python train.py --image_size=48 --arch="unet" --attention=false --lr=0.02 --grad_clip=3.0 --batch_size=256 --final_lr_fraction=0.01 --weight_decay=0.02 --adamw_weight_decay_other_params=0.01
Rows from block 2, named by matrix and row number. Rows with one number belong to one channel. Each number is 128 + 32 x the weight over the matrix's rms, rounded and kept within 0 to 255. All counts start at 0. Numbers have three digits each.
# convs0: first 3x3 conv (model.enc.1.0.convs.0.weight, 192x192x3x3), inputs 48-59, a 3x3 kernel for each
# convs1: second 3x3 conv (model.enc.1.0.convs.1.weight, 192x192x3x3, transposed), outputs 48-59, a 3x3 kernel for each
convs0.0:128128128128128128128128128128128128128128128128128128128128128128128128128128128128128128128128128128128128128125120123128126127128123130128124127121134109126145133193112127137123129127087128128128128128128128128128128128128128128128128128128128128128128128128128128128128128128128128128128128128128128128128128128128128128
convs0.1:128128128128128128128128128128128128128128128128128128128128128128128128128128128128128128128128128128128128133174174117125125130129132148131130125153170123164130115000123075130123120124136128128128128128128128128128128128128128128128128128128128128128128128128128128128128128128128128128128128128128128128128128128128128128
convs0.12:128128128128128128128128128128128128128128128128128128128128128128128128128128128128128128128128128128128128131128128127127128126130125000122117121125123114127121182149136121122132120202132128128128128128128128128128128128128128128128128128128128128128128128128128128128128128128128128128128128128128128128128128128128128128
convs0.13:128128128128128128128128128128128128128128128128128128128128128128128128128128128128128128128128128128128128130127130123126118142135126133109132136125127113127114129130121128117131255128124128128128128128128128128128128128128128128128128128128128128128128128128128128128128128128128128128128128128128128128128128128128128128
convs0.15:128128128128128128128128128128128128128128128128128128128128128128128128128128128128128128128128128128128128127132129128127121130128125006128145117128101068127124159124127140127128130131125128128128128128128128128128128128128128128128128128128128128128128128128128128128128128128128128128128128128128128128128128128128128128
convs0.18:128128128128128128128128128128128128128128128128128128128128128128128128128128128128128128128128128128128128152128128129119129130127129132137152136129121141131127124046129127126123125124147128128128128128128128128128128128128128128128128128128128128128128128128128128128128128128128128128128128128128128128128128128128128128
convs0.21:128128128128128128128128128128128128128128128128128128128128128128128128128128128128128128128128128128128128143144137127124121128125127255154191145162127065128130126132127133116129210128165128128128128128128128128128128128128128128128128128128128128128128128128128128128128128128128128128128128128128128128128128128128128128
convs0.24:128128128128128128128128128128128128128128128128128128128128128128128128128128128128128128128128128128128128128127127126125127129127151130127130113127130129131127174127126126125123130240143128128128128128128128128128128128128128128128128128128128128128128128128128128128128128128128128128128128128128128128128128128128128128
convs0.27:128128128128128128128128128128128128128128128128128128128128128128128128128128128128128128128128128128128128127129146128130132126127127141247204125134135000123122150126085114134134132056121128128128128128128128128128128128128128128128128128128128128128128128128128128128128128128128128128128128128128128128128128128128128128
convs0.32:128128128128128128128128128128128128128128128128128128128128128128128128128128128128128128128128128128128128128131136133128129129132209131126130122134179144179255125125109126126117140126123128128128128128128128128128128128128128128128128128128128128128128128128128128128128128128128128128128128128128128128128128128128128128
convs0.38:128128128128128128128128128128128128128128128128128128128128128128128128128128128128128128128128128128128128129130129131130128129128126148140125128126123123124127117123082126121098124123089128128128128128128128128128128128128128128128128128128128128128128128128128128128128128128128128128128128128128128128128128128128128128
convs0.39:128128128128128128128128128128128128128128128128128128128128128128128128128128128128128128128128128128128128128128129126128129129136147141124052148151145129128125134128096131124131130118127128128128128128128128128128128128128128128128128128128128128128128128128128128128128128128128128128128128128128128128128128128128128128
convs0.42:128128128128128128128128128128128128128128128128128128128128128128128128128128128128128128128128128128128128133129129127127130129124130255131128131125168155130209118130065131126073128127135128128128128128128128128128128128128128128128128128128128128128128128128128128128128128128128128128128128128128128128128128128128128128
convs0.50:128128128128128128128128128128128128128128128128128128128128128128128128128128128128128128128128128128128128128129126171158133125128126127131131128139129126255138139255051130119255128123126128128128128128128128128128128128128128128128128128128128128128128128128128128128128128128128128128128128128128128128128128128128128128
convs0.52:128128128128128128128128128128128128128128128128128128128128128128128128128128128128128128128128128128128128127127124130125125131127122185116124193129126127122123115130146000033117104111133128128128128128128128128128128128128128128128128128128128128128128128128128128128128128128128128128128128128128128128128128128128128128
convs0.53:128128128128128128128128128128128128128128128128128128128128128128128128128128128128128128128128128128128128255255255119124123111119116172127129128125127128127128127128129126043127126130127128128128128128128128128128128128128128128128128128128128128128128128128128128128128128128128128128128128128128128128128128128128128128
convs0.56:128128128128128128128128128128128128128128128128128128128128128128128128128128128128128128128128128128128128122130107124127126132136141131125128127129126131124121130255137127132137137118130128128128128128128128128128128128128128128128128128128128128128128128128128128128128128128128128128128128128128128128128128128128128128
convs0.57:128128128128128128128128128128128128128128128128128128128128128128128128128128128128128128128128128128128128100119113166135128139139141123120122121127121132131131064055116190123083124044064128128128128128128128128128128128128128128128128128128128128128128128128128128128128128128128128128128128128128128128128128128128128128
convs0.62:128128128128128128128128128128128128128128128128128128128128128128128128128128128128128128128128128128128128247132129000000000255255255120116124134132133138114121000081000119000000066051052128128128128128128128128128128128128128128128128128128128128128128128128128128128128128128128128128128128128128128128128128128128128128
convs0.63:128128128128128128128128128128128128128128128128128128128128128128128128128128128128128128128128128128128128128128125130131127130129128139000150130123130255115107125108070090139155061146123128128128128128128128128128128128128128128128128128128128128128128128128128128128128128128128128128128128128128128128128128128128128128
convs0.64:128128128128128128128128128128128128128128128128128128128128128128128128128128128128128128128128128128128128176149144144140136162141195132039056126106122104124124128128127127130129134124132128128128128128128128128128128128128128128128128128128128128128128128128128128128128128128128128128128128128128128128128128128128128128
convs0.65:128128128128128128128128128128128128128128128128128128128128128128128128128128128128128128128128128128128128129130127132127128138169128126128130124128133124128128122123239130131141255118056128128128128128128128128128128128128128128128128128128128128128128128128128128128128128128128128128128128128128128128128128128128128128
convs0.80:128128128128128128128128128128128128128128128128128128128128128128128128128128128128128128128128128128128128126132135123131131128127130114078126128105127126075125090032117255130255056145131128128128128128128128128128128128128128128128128128128128128128128128128128128128128128128128128128128128128128128128128128128128128128
convs0.81:128128128128128128128128128128128128128128128128128128128128128128128128128128128128128128128128128128128128176137180160133255000000000214132129178135135185153133127133129124125138127127128128128128128128128128128128128128128128128128128128128128128128128128128128128128128128128128128128128128128128128128128128128128128128
convs0.88:128128128128128128128128128128128128128128128128128128128128128128128128128128128128128128128128128128128128133128130128127101127127122015126136122115051146044134124131123128113133116124218128128128128128128128128128128128128128128128128128128128128128128128128128128128128128128128128128128128128128128128128128128128128128
convs0.91:128128128128128128128128128128128128128128128128128128128128128128128128128128128128128128128128128128128128129127132134129132131131173080126132098094156123061255094073128124126060103118120128128128128128128128128128128128128128128128128128128128128128128128128128128128128128128128128128128128128128128128128128128128128128
convs0.95:128128128128128128128128128128128128128128128128128128128128128128128128128128128128128128128128128128128128121131125124128129126120126127131124130255148136122139119122177000126138096128126128128128128128128128128128128128128128128128128128128128128128128128128128128128128128128128128128128128128128128128128128128128128128
convs0.97:128128128128128128128128128128128128128128128128128128128128128128128128128128128128128128128128128128128128126126097124127129133129128135129122129120128129129117127123137126118126131132134128128128128128128128128128128128128128128128128128128128128128128128128128128128128128128128128128128128128128128128128128128128128128
convs0.113:128128128128128128128128128128128128128128128128128128128128128128128128128128128128128128128128128128128128130131131126130130127139130108110129127126126129136113224145134136119124129124131128128128128128128128128128128128128128128128128128128128128128128128128128128128128128128128128128128128128128128128128128128128128128
convs0.114:128128128128128128128128128128128128128128128128128128128128128128128128128128128128128128128128128128128128129128122132137142131133132255145195124125255134074128121121122132117134255130129128128128128128128128128128128128128128128128128128128128128128128128128128128128128128128128128128128128128128128128128128128128128128
convs0.116:128128128128128128128128128128128128128128128128128128128128128128128128128128128128128128128128128128128128128133139127123132126088128122127135112152126117127129114085127128122093131135132128128128128128128128128128128128128128128128128128128128128128128128128128128128128128128128128128128128128128128128128128128128128128
convs0.117:128128128128128128128128128128128128128128128128128128128128128128128128128128128128128128128128128128128128129144129127114125130126125126136067144130136127115130134141163128141130126060125128128128128128128128128128128128128128128128128128128128128128128128128128128128128128128128128128128128128128128128128128128128128128
convs0.128:128128128128128128128128128128128128128128128128128128128128128128128128128128128128128128128128128128128128130129128129128130129127128127124095122128127000079124125126133051000111160124138128128128128128128128128128128128128128128128128128128128128128128128128128128128128128128128128128128128128128128128128128128128128128
convs0.129:128128128128128128128128128128128128128128128128128128128128128128128128128128128128128128128128128128128128147161166130130129123127127000125091127123126126118122154000141241255221127134128128128128128128128128128128128128128128128128128128128128128128128128128128128128128128128128128128128128128128128128128128128128128128
convs0.133:128128128128128128128128128128128128128128128128128128128128128128128128128128128128128128128128128128128128129126124129128127128128130160255132255141168145131142000133138124127137124125126128128128128128128128128128128128128128128128128128128128128128128128128128128128128128128128128128128128128128128128128128128128128128
convs0.134:128128128128128128128128128128128128128128128128128128128128128128128128128128128128128128128128128128128128129255131125136126129205130119125129125058195129000141138124162123098093125121125128128128128128128128128128128128128128128128128128128128128128128128128128128128128128128128128128128128128128128128128128128128128128
convs0.135:128128128128128128128128128128128128128128128128128128128128128128128128128128128128128128128128128128128128129136131130129127131132130121126128112129121099125107162219136138128059128125124128128128128128128128128128128128128128128128128128128128128128128128128128128128128128128128128128128128128128128128128128128128128128
convs0.138:128128128128128128128128128128128128128128128128128128128128128128128128128128128128128128128128128128128128130128125132129127129126129126122121142107133136053127131131141129131129126137119128128128128128128128128128128128128128128128128128128128128128128128128128128128128128128128128128128128128128128128128128128128128128
convs0.139:128128128128128128128128128128128128128128128128128128128128128128128128128128128128128128128128128128128128130128126129129130124124125126130129128130129087118129100102108126130070117129133128128128128128128128128128128128128128128128128128128128128128128128128128128128128128128128128128128128128128128128128128128128128128
convs0.142:128128128128128128128128128128128128128128128128128128128128128128128128128128128128128128128128128128128128126122143127099127125126128255132151125000128125000126121127129182234130255229093128128128128128128128128128128128128128128128128128128128128128128128128128128128128128128128128128128128128128128128128128128128128128
convs0.143:128128128128128128128128128128128128128128128128128128128128128128128128128128128128128128128128128128128128115126130142130138128130139134161135255152124255255137148127125152130000134127093128128128128128128128128128128128128128128128128128128128128128128128128128128128128128128128128128128128128128128128128128128128128128
convs0.144:128128128128128128128128128128128128128128128128128128128128128128128128128128128128128128128128128128128128128125118125127127128129127144123130133127127130127129127130255130125156151128134128128128128128128128128128128128128128128128128128128128128128128128128128128128128128128128128128128128128128128128128128128128128128
convs0.148:128128128128128128128128128128128128128128128128128128128128128128128128128128128128128128128128128128128128123125129135133129132133130094127000122127000126128089126097121124093000034115138128128128128128128128128128128128128128128128128128128128128128128128128128128128128128128128128128128128128128128128128128128128128128
convs0.149:128128128128128128128128128128128128128128128128128128128128128128128128128128128128128128128128128128128128126128127126126128123125119101130132126128129128127130056114179225194225131149143128128128128128128128128128128128128128128128128128128128128128128128128128128128128128128128128128128128128128128128128128128128128128
convs0.153:128128128128128128128128128128128128128128128128128128128128128128128128128128128128128128128128128128128128149130132130128128132128134117132255127134255134127122132000110131128119131142137128128128128128128128128128128128128128128128128128128128128128128128128128128128128128128128128128128128128128128128128128128128128128
convs0.154:128128128128128128128128128128128128128128128128128128128128128128128128128128128128128128128128128128128128138129123099128126130134122103128120216071128124129131113106028017129000124122122128128128128128128128128128128128128128128128128128128128128128128128128128128128128128128128128128128128128128128128128128128128128128
convs0.157:128128128128128128128128128128128128128128128128128128128128128128128128128128128128128128128128128128128128118122125122134128119117111128129122116127137152161245130131255131130119175133164128128128128128128128128128128128128128128128128128128128128128128128128128128128128128128128128128128128128128128128128128128128128128
convs0.160:128128128128128128128128128128128128128128128128128128128128128128128128128128128128128128128128128128128128129136126132141127145187127128141129134224129127155000078128075158087127137135130128128128128128128128128128128128128128128128128128128128128128128128128128128128128128128128128128128128128128128128128128128128128128
convs0.163:128128128128128128128128128128128128128128128128128128128128128128128128128128128128128128128128128128128128126122127131127123119124128134031128123109125127131037135133123123130127172121134128128128128128128128128128128128128128128128128128128128128128128128128128128128128128128128128128128128128128128128128128128128128128
convs0.165:128128128128128128128128128128128128128128128128128128128128128128128128128128128128128128128128128128128128130108099129126127118114111112127125060123127123131156127000086095109119116069124128128128128128128128128128128128128128128128128128128128128128128128128128128128128128128128128128128128128128128128128128128128128128
convs0.169:128128128128128128128128128128128128128128128128128128128128128128128128128128128128128128128128128128128128126139141130168142120123125126130133131133039131133125114103122133129130046128140128128128128128128128128128128128128128128128128128128128128128128128128128128128128128128128128128128128128128128128128128128128128128
convs0.173:128128128128128128128128128128128128128128128128128128128128128128128128128128128128128128128128128128128128129130135123112128130123081132092124169126129139127051117255134131131132108137124128128128128128128128128128128128128128128128128128128128128128128128128128128128128128128128128128128128128128128128128128128128128128
convs0.174:128128128128128128128128128128128128128128128128128128128128128128128128128128128128128128128128128128128128169129131126125128129133131123194123212133096127124127017128255124151133127255139128128128128128128128128128128128128128128128128128128128128128128128128128128128128128128128128128128128128128128128128128128128128128
convs0.175:128128128128128128128128128128128128128128128128128128128128128128128128128128128128128128128128128128128128125131130131179132128128112122138120150127131103130077077049128131156082123131128128128128128128128128128128128128128128128128128128128128128128128128128128128128128128128128128128128128128128128128128128128128128128
convs0.176:128128128128128128128128128128128128128128128128128128128128128128128128128128128128128128128128128128128128126125127125125168124131129174128128094128133125133115255128150128130128126125121128128128128128128128128128128128128128128128128128128128128128128128128128128128128128128128128128128128128128128128128128128128128128
convs0.178:128128128128128128128128128128128128128128128128128128128128128128128128128128128128128128128128128128128128106127133153162137133134130117126127121128126131131125255130129134000138129112000128128128128128128128128128128128128128128128128128128128128128128128128128128128128128128128128128128128128128128128128128128128128128
convs0.179:128128128128128128128128128128128128128128128128128128128128128128128128128128128128128128128128128128128128130125137130129129121126130117101130119090000126121125174139128133136097128125103128128128128128128128128128128128128128128128128128128128128128128128128128128128128128128128128128128128128128128128128128128128128128
convs0.183:128128128128128128128128128128128128128128128128128128128128128128128128128128128128128128128128128128128128255115255120000000124010128139137130130128128140156134133127130130124121140140138128128128128128128128128128128128128128128128128128128128128128128128128128128128128128128128128128128128128128128128128128128128128128
convs0.184:128128128128128128128128128128128128128128128128128128128128128128128128128128128128128128128128128128128128124127127117107120135125127131118128140126132132129125003089255122132108130125128128128128128128128128128128128128128128128128128128128128128128128128128128128128128128128128128128128128128128128128128128128128128128
convs0.191:128128128128128128128128128128128128128128128128128128128128128128128128128128128128128128128128128128128128091078103182170255135175130127087121133086125134110128126129065122137139136119135128128128128128128128128128128128128128128128128128128128128128128128128128128128128128128128128128128128128128128128128128128128128128
convs1.0:118124124115131128122137135193124124132129123132118141195255108149132255000051154128155120168124130130131129123129126110137131125134127091086000128024255116123255127137131121174081113147107116131120125134115052112077134125210130124125169132133165124131127144168138136145129125050133139125135130120196131123139125134133171136
convs1.1:186136139133127142133127132126119045127127132129102221142123127189125127143126021107083031141133000134116125125128133128123129126124130110121130132163131128147135129131137127131129089154145134132123125129121126124122094135134107191129101176120000127126100125177127149144136255111184118138128125123139134112172105127201160101
convs1.12:128127128128128128128129128128127126128128128128128128128127127129127128133128128128128129127128128128128128128127125128128128127127126130129128128129129128128127128128128130129128129128129128128128128128128128127128128129128128131129128128128127127128128129129128128128128128128127129128134128128128128128128128128128127128
convs1.13:113125186109104123044073000116134128081139131255106126138132159123117123121123107139113132129126129177094150000014000120127132131169255129140137086127255148134135140127129136133204119115099255127156131131139129133132113135132081072038130087000034120120134128122133139131123102135132125126000118023126121121132123078101041127
convs1.15:121155132177165135134129132130141129126122134128136147123122120113156000048134255152125053127126163118128165201132130127128122131129125098068000008000016081123088125119046128117120128129062127090129122125126120122128122126129116130167122130225124128180126126123125084123005118110111152180128135124093127000130055137128124134
convs1.18:136149121121132107126124067127132134134220130171151153150164121114146121181116122127108131130063136133204122127136133124138126128129196112127088113131131106120129132136132131171131089036049129125130130130130127124116129127203127134255108114080243131174133077121224127124130180111113130120107005096115213136146255174128107000
convs1.21:127078122127052127103127124136137153133132081129126127128130126148152127219158135127132131125133131023130121130129138144133146156127129128128127128036130006096126131134143124122124128039027118133094127130127154255124127108130143130128134193130128102196130127130107127255125124124117132098146078133123123124113129165137135145
convs1.24:239124129103126142114129135116104133120121143127092063123136190132147047255255085224135126123132130128151064120126133039146136144133255151142147112121000117255132121120000117090066128122063135126127137133058126127146172111135131000122149119130119144127001121115060000118134126137139147169189255116111129130143094171125131153
convs1.27:151126127129163088207150099116129134128125122130151129126125127067099128125255133117125128152102124109247118127120122142180134124156135130134161110128085000130122122130000112255114125135104131200129129137134129133125130124159105125131125128030131129118120121040206197057128152176128134143147123000144158130132122127129255133
convs1.32:128124129129128128107126125130133129127139122130127122127127121113111068125110122123131126127126127105129123130131129129129128121127126089111128124125129000125126128128127129128127126128127105107096098075112104111116128123119125128129129127123171127154128135124128136130131127130126127126128133126127129129129128131107128128
convs1.38:132098139122119111106127129127127128129120128119126130133131126125123124133125134116124127130146115189123037111063000132128130146140151086113127129051132159124195169135123255130201133128128255255121123136123093133092134130128110166138096120127128126123150117130129129175129182191099116117139129139127172130120123127195133123
convs1.39:133112124134109125128140077126121116126131131149129156144108213050000100000133222198114114228161129095117132115130163129122124154135188237175133130196000000000255061035103000125123129118199128098120125118128165132115159124160131130144248214130134109134141129131125126085133128164155127129207171126128093123126064117129120133
convs1.42:209142126128141124130126052235134138137139130136000124115000000125131108077134131126135006134136129124130121144135116122124113126141100122139076138131078132163177155125115129063000133000133127165124133255132118122115136238112127098106034131132123070149108127122124197112255167144157058104193127145255154128122241113123182099
convs1.50:184131110117138082128136127134126175118131121106130132129073177126123130154150133123132135126124031127116144110110122133116140093113124117147124139121253255129154155079187128139200125012000150112146134143131129130134160121125126128127142125185176129116128140052134132141134224215124134148071079132125125127128131128126255007
convs1.52:126121120119125123135129120125129175128120128126115127182133195133050129170129127129127128129129152126118128129130129125131150131142135077128100148153115134255150130128128127129128123126132130134129129125133125126127131130134138222161147150144130130129130129127133209129134131130193129126200149128127126132117160164130122199
convs1.53:152128134129136128144129130127126128128122125002105132126128127128133130132146143120129126129129122118132130117122051128071000255221201132135131191113119134127131125118110133134128131130133128126126130131168142145167099129129134156156000134129120131134127127128129126127134122129129128128131134141128126126115118103121129129
convs1.56:111144167126129142094128131126110126128125119133126142125124124130130128128128126109128127127129128191132131129127127122120119127122109128129129128130128128129126086037117043131127138132155149127227127121127137122123113140116000129128072124130127128132115134126128146130031128128126122120052118110129125152122129140129133132
convs1.57:092128135139119127117119126127102128125107125138128130125120126127111122136121107141131094120062133127129208123128127134127109122127120186141126098255201094166125121018000132255116131130125128157124100117122126123103079162128124125115131129212144030131126127132126132129075129122125196119000139132107089121129132140129129136
convs1.62:167143133130126116200137129134127121113123109085112113107113119121125123125124124145126071123139126134155127126125089119141199123121051128128129131130129132128131155136130148204135128131137155152178159214229129141135124128125127126092113123128126139129124121128129128127121127125126120127110128128130134132125124123096124126
convs1.63:151126080128116120123129144144128129134123126112107098141125131125126126108038111145106134132090165130113166116129128132130209122131131128125125000144118127122114105126124046125121127129120123126129125106085118092124093136135138124148125138125105046218126128131128184149095055116146116096129132123163141127101135080125134125
convs1.64:121138132129136130137129134131118130123126137128128134125127126124128126125128117123115125071113122128128139117134128127123129126124128127129128127127129000136129129127130129129129128129128118115113125110113121093125122123129129096128120126127113128130129129129126123117134134125131131129128129130126128127123128120131131127
convs1.65:090130234129139135073116131125125122123218128113126255175174133153143093239118065132125127136132104132133115125170134121160255131140167112132125000130126097132131091138104123159132105096110141125000165128000255129022064127009116136125148129144131124109123127194130079130122127135126123126130125098134164197217120135146095128
convs1.80:128130062116126211123121134131129126149126133128125125138129000135138124147136130150115149131140140135126128131168185000055116135133141128122127127037137255112165255118214122126101131171064136183198133153137176126129127133126126128136114126221131121134160130127123123113118142126109137235129177131123076133141159124142162069
convs1.81:127127131131152131128128127126126129094128136132129122141141132215155154128125127130129113125128141123111115126125117168150255089164137135130130138133128197133127200181190140133137145147136135131236130129218119115123120126130120124132132127128130130132127127113131133152126126131117113082131148159120121127133129131135146139
convs1.88:128127129128128128128120128128128128128129129133128128127128128129127128137129128128129129129128128130128128128128129128127128128128130128231255128129127127023127126127126128128128128128128128128128128129128128129131127128128152128128129129129126128129127125128127127128129128128128127128128128129129128129128128128128128128
convs1.91:126125127124121133124126127133130129114154134128148219131128255006166255112255255097130119127094130125118182135148129127128121150132129073117000056090128121127133127125068128128131128129153064000125103000099127000094155112255128132168124140255126106038126178121128120000075130119125126132229127126075126129123161128122130134
convs1.95:093129031118198130127095086128140149107150160130120119144125124137104117154134122127117147136110130128143161112126128130133139130134130070129128255131072054102085114161132000115132123151135150135134121131129125134134147096132103135126223118126134140118168144133129124126179146124144138104037110122000130133028123255178000126
convs1.97:128128128128128128128128128128128128128128128128128128128128128128128128128128128128128128128128128128128128128128128128128128128128128128128128128128128128128128128128128128128128128128128128128128127128128127128128128128128128128128128128128128128128128129128128128127128128128126128128128128128128128128128128128128128128
convs1.113:131128128128128128129128128128128128128128128128131125128127128128128128128128128128127128128129128128129128128128128128128128128127128129128128129128128128128128129128128129128129128128128128128128128128128128128128129129128128127127128128129129129128129128129129128128128127128128128128128128129128128128128128127128128128
convs1.114:127127124134101129126100127141132127133126110129122073130126087127130132125157126103147141057127159127252111131137130134157129129131131090127120125093040123125000129129095125124122128036127119130131126128138128130133127126137130135087108077110114132180099128129130255124227051241127026132125120135127131125105129115129144010
convs1.116:132136131098121107126126119144123131107122075147131122086118255073113255086141159115121130132116093110171130093122115133149168092123125126115130153121162149128147124127116099113132112118255133126154132145130113139130122129161167085130128131153141130110134151119110131127126120122116121128137120123123133071113117130132122158
convs1.117:147139155127117143107132120123130129138123130150135135078081072126056131136130136173119117135132126126131128127128127131152131128131127125127107142082119118112130008125126118062119124130151099129130137127114108125123124111130083127128131121145135255131125187125131126126000122116167129128141126107134117091048090129136175180
convs1.128:132122123137134121161133129134133126140156130223118131129128123060114122000124039126121128128123135134117136136134129127129129134128128101126110191125000160255123132125108127125124113196122126122118111124069094077095080130112132129137120102134127130139125161133247000130110127112100141136151153128129129141123129074114133105
convs1.129:127126120125128134133125123126129126157126125120131187129131114091101121125145133133129067138134123115120110124149128074080000182210249136124138000124243000130188140132059239121166136094153137139128129128124142255125130124000123127127142128101225145121143119122128126206127116131086142127122128255127126192125125089123116126
convs1.133:132129129197140131128112141091130144155143047131112123136119130130127100083000124125131139137130173138131150121040121127126131123124128161127124117130130132134135128124127138139142127133142127123122127124082121127104131100221132126128135138125215127146165158129131131132255138255175131132120137114130131236095255174138133121
convs1.134:124127126128127130131125128127127129126124127134117128127129128123128128126127127112128128125125129132128129130130128130128128127124127128128128126128128127129127127127128127128128129128127128126129128128128128129128129127124128097126108128128134131129129126130130128127129125127125119126127118126134067118134128128128128125
convs1.135:140125118156134128138129112186129105127100124112087109197134135129155128068131133129170128109070130124092120125117129123128117126144127093149195124140112110126045005148075129124118123121133163123132199216155131178128127094046128044125040155104119129110200113129255091118101129173137127118124172217144134120080133098083138135
convs1.138:131127130132136228114130120127122121124128121128131114156129109162133124143182127131128143129122127124127135129128128128122129129128129179126127134125131137133136128125146107127128139096135126129154126128136130128143174153129129126138127125140133126126018123149141143141124129120131136123128128135121126129074123129163131122
convs1.139:116126182129070121101158124121123000185087165130134131115158125126124119126126121124151128148129108061131129123080138132130106210129141133115024145124104000128125109125131231103000134255101128129129132130123158128123164104126102130124136136129138116032120206129123147183130019158170128139127109126194144129125255012122116129
convs1.142:130149126126129130127133123136133115129126126129137095120124127068113127102136135125136131126133131131126151128157168127129128128127131128124101124135241134066106159129136125126135125119119154129122134130128147135127128132122094124116142119135128130126130130159128148172123129121128126134129134119130128130125127119255131154
convs1.143:128118125126129114119132148178146127134123101120138221112078154067111152125122159134136118126128126137142175129090117124121122123132129152140089082129102138062153096000000077121134042122161072128100090210125116134109040051149133131132130173112132151169172137172255108154136129128130118108255139132139135143112127130153148140
convs1.144:125131121126128122127129121121101129130125153130124130155129132143131132134130131150139137126128187126112133129124124132126127142127129122129134123132136123132147127128139127127146127129150128124130127125134128126134073123130126129129107125130127129131128129129125126141130136105128127105123127090125125128128130129091113121
convs1.148:081134129166108124141129137126139122121129139134120127169129122146128015131145054128166124118126132126151126129117125130128117130130128124148128104132135132131102131128129243161129126124129123134134125086141125128160143130130129132176129211129127158127131138128000119116130128166129130128136128122131126126139131131131130208
convs1.149:134130130156134131117072124121152139128134132135132119126125122151142135155148153133128126173130126164143130126128128000083088125130126133137129129130126236255133255255176171130132135132132122103081131125132130128132133133158128164139124130125127128128126131149127126125126125139138132135118129129130130129130167178117129189
convs1.153:151128131190126132134126162088094115139106122110190127187123080142128127178066053081122125128127131126126140094133126133128131134149127166141114138126140130135130169135129124127124126129132153128131131125128126126128191130143135171177046135161154122128128135114126255129148137120131134114121094096102134140128046137124059152
convs1.154:128128127128128128128127128130128129128128128127129128128128128128128128128128128128128127128128128128133128128128128128128128128128128128128128128128127128128128128128128130129128127128128128128129128128129129129128128128128128128128128129128128128128127128128128128128128129128128128128127128128128129126128128128129128129
convs1.157:127128127132129137128127127125124128127127126128128128127128128126128127127128128123121117127128121127128127129125126126125127130129128128128126127128128127128128127127126125129128128127117124128128127128128126128128133131126129130129127128128126129128122124104126128128133140130129128129128129128142128130134129129128128127
convs1.160:129129129129123045126124109127174127107108145128110160146132130208146128143136129128139126132162147132141141124132134071124127117130134116150166130132137124132136144126122123137064132134085129137133129130130130124125132124167145128142133128127127127117150129132147126132124127107126226124124135132130122106128137122140128134
convs1.163:130129127124103138127118128112178164156121124131132080126141147123109128184129114000119135131130123129122128125127131129132128091132127127132029086123140183145105129147130129128132127168123128131134120129127072127126104129151129130123119133226151128124242001113157126110140134123132132132129132126137129094203124000149127132
convs1.165:120127199138202132132120129125126000128113142189126130128140134126130161122130149144129134131147128135097141125127128129135129133128128191123136141142145130147101138000123127133124123255134122135112126127123131117119072198126125126133116129130127131148141117140128162191129138109126255096065120129093218144090107184128145126
convs1.169:127128143135128132129128127127123127125129129131137130130128128127128127128129127132135129128133145129130126128128128128138136128128129118127139128126123147129127127126124127128126122128127119130128129129128126129128127119123126129128132155157132142129124131126141127132122129134126119141127121127130130126130128131131129126
convs1.173:144076137126108127229122139103131122128130159121125125131163141132129255119160171121065131121145131128130135000121103128137133126125102112171128127115150124065198122129143125137104205093154123133129126125137127120138126124140129124136114123134018130133107129144130136154128130105000109106125156098125112103133094147106150255
convs1.174:121144128113144162088110103177135126158142123126140215129149141125133137153217128131118102125173131067144164131118127124136112125131141133168211127208255000122181138115132122119114000039127104102124112119125083120130118050066123110135118040127123166080111098127054134160132140136163139108127147125128255140126255243119099144
convs1.175:128128125128128125120123123129131128129124128138128129128128128128128129130131128128128127133128129131137127128129129128128129129128129131127127136129127129131131128128123128128127127127128128129129128128130128128128129131130134129128130129128129130132130128129129135125128131128122124122128128056127127130133136136128129137
convs1.176:128128127128128128128129133128128128129128128128128128128128128128128128128128128128128128128128127129128128128128128128128128128128128128128128128128128127127127127128128129128129128128128128128128128128128128128128128128128128128128128128128128128128127128128129128128128128128128126127128128128127128128128128128127128128
convs1.178:092163102088121126129083117152075135130117167121129143152119255129042134071128083129099135130120200125029123102137131132123113137146164000138131132122142018063116056132255255175255211000112147182104126101064255103052150128151136141132175126129000120130134119133124255133128255128128146089126202000022156175115131085130206133
convs1.179:128127128129129130128128128129128128132128129129129128128128128128128128127128128126126127127128124128129128128129128128128128128128128128128128128128128127128128128127128128128128128126128128128128128128128128128128129128128127126128128128130130127127128128128130129128128127129127127128128128129127128127129130128128128128
convs1.183:125126138124128148091123129125125114132140109125132135137135164128123120134137148096113162133123010105136133124125000131126000255207255127105081134129089119130129120122124137172184129115129128025255130075170124090255115006118136130131130115129129145131134126132119133054131125116172127125142174126126124133031120124114123119
convs1.184:132133125128129128123128120125133129000127124133128128127127129128128128128129129124123128122129128129136129117127127125127128127128127126126130128128128123127135128128129126128126125128125128128128128126127127121127120128126118130133124128134128129139141195123127127128121132114132129121123132123119122121134133130127130129
convs1.191:052125124130090124132128129113121123129129126133127150109140126134128120127124122141127130150126143196126123133126129125084123133129129119031129124132126168130124156126125123130114138165146130129129128124143136129128138130166129120144129125125121031125125143125128139128098162149188138136190089126134117122123128052115174136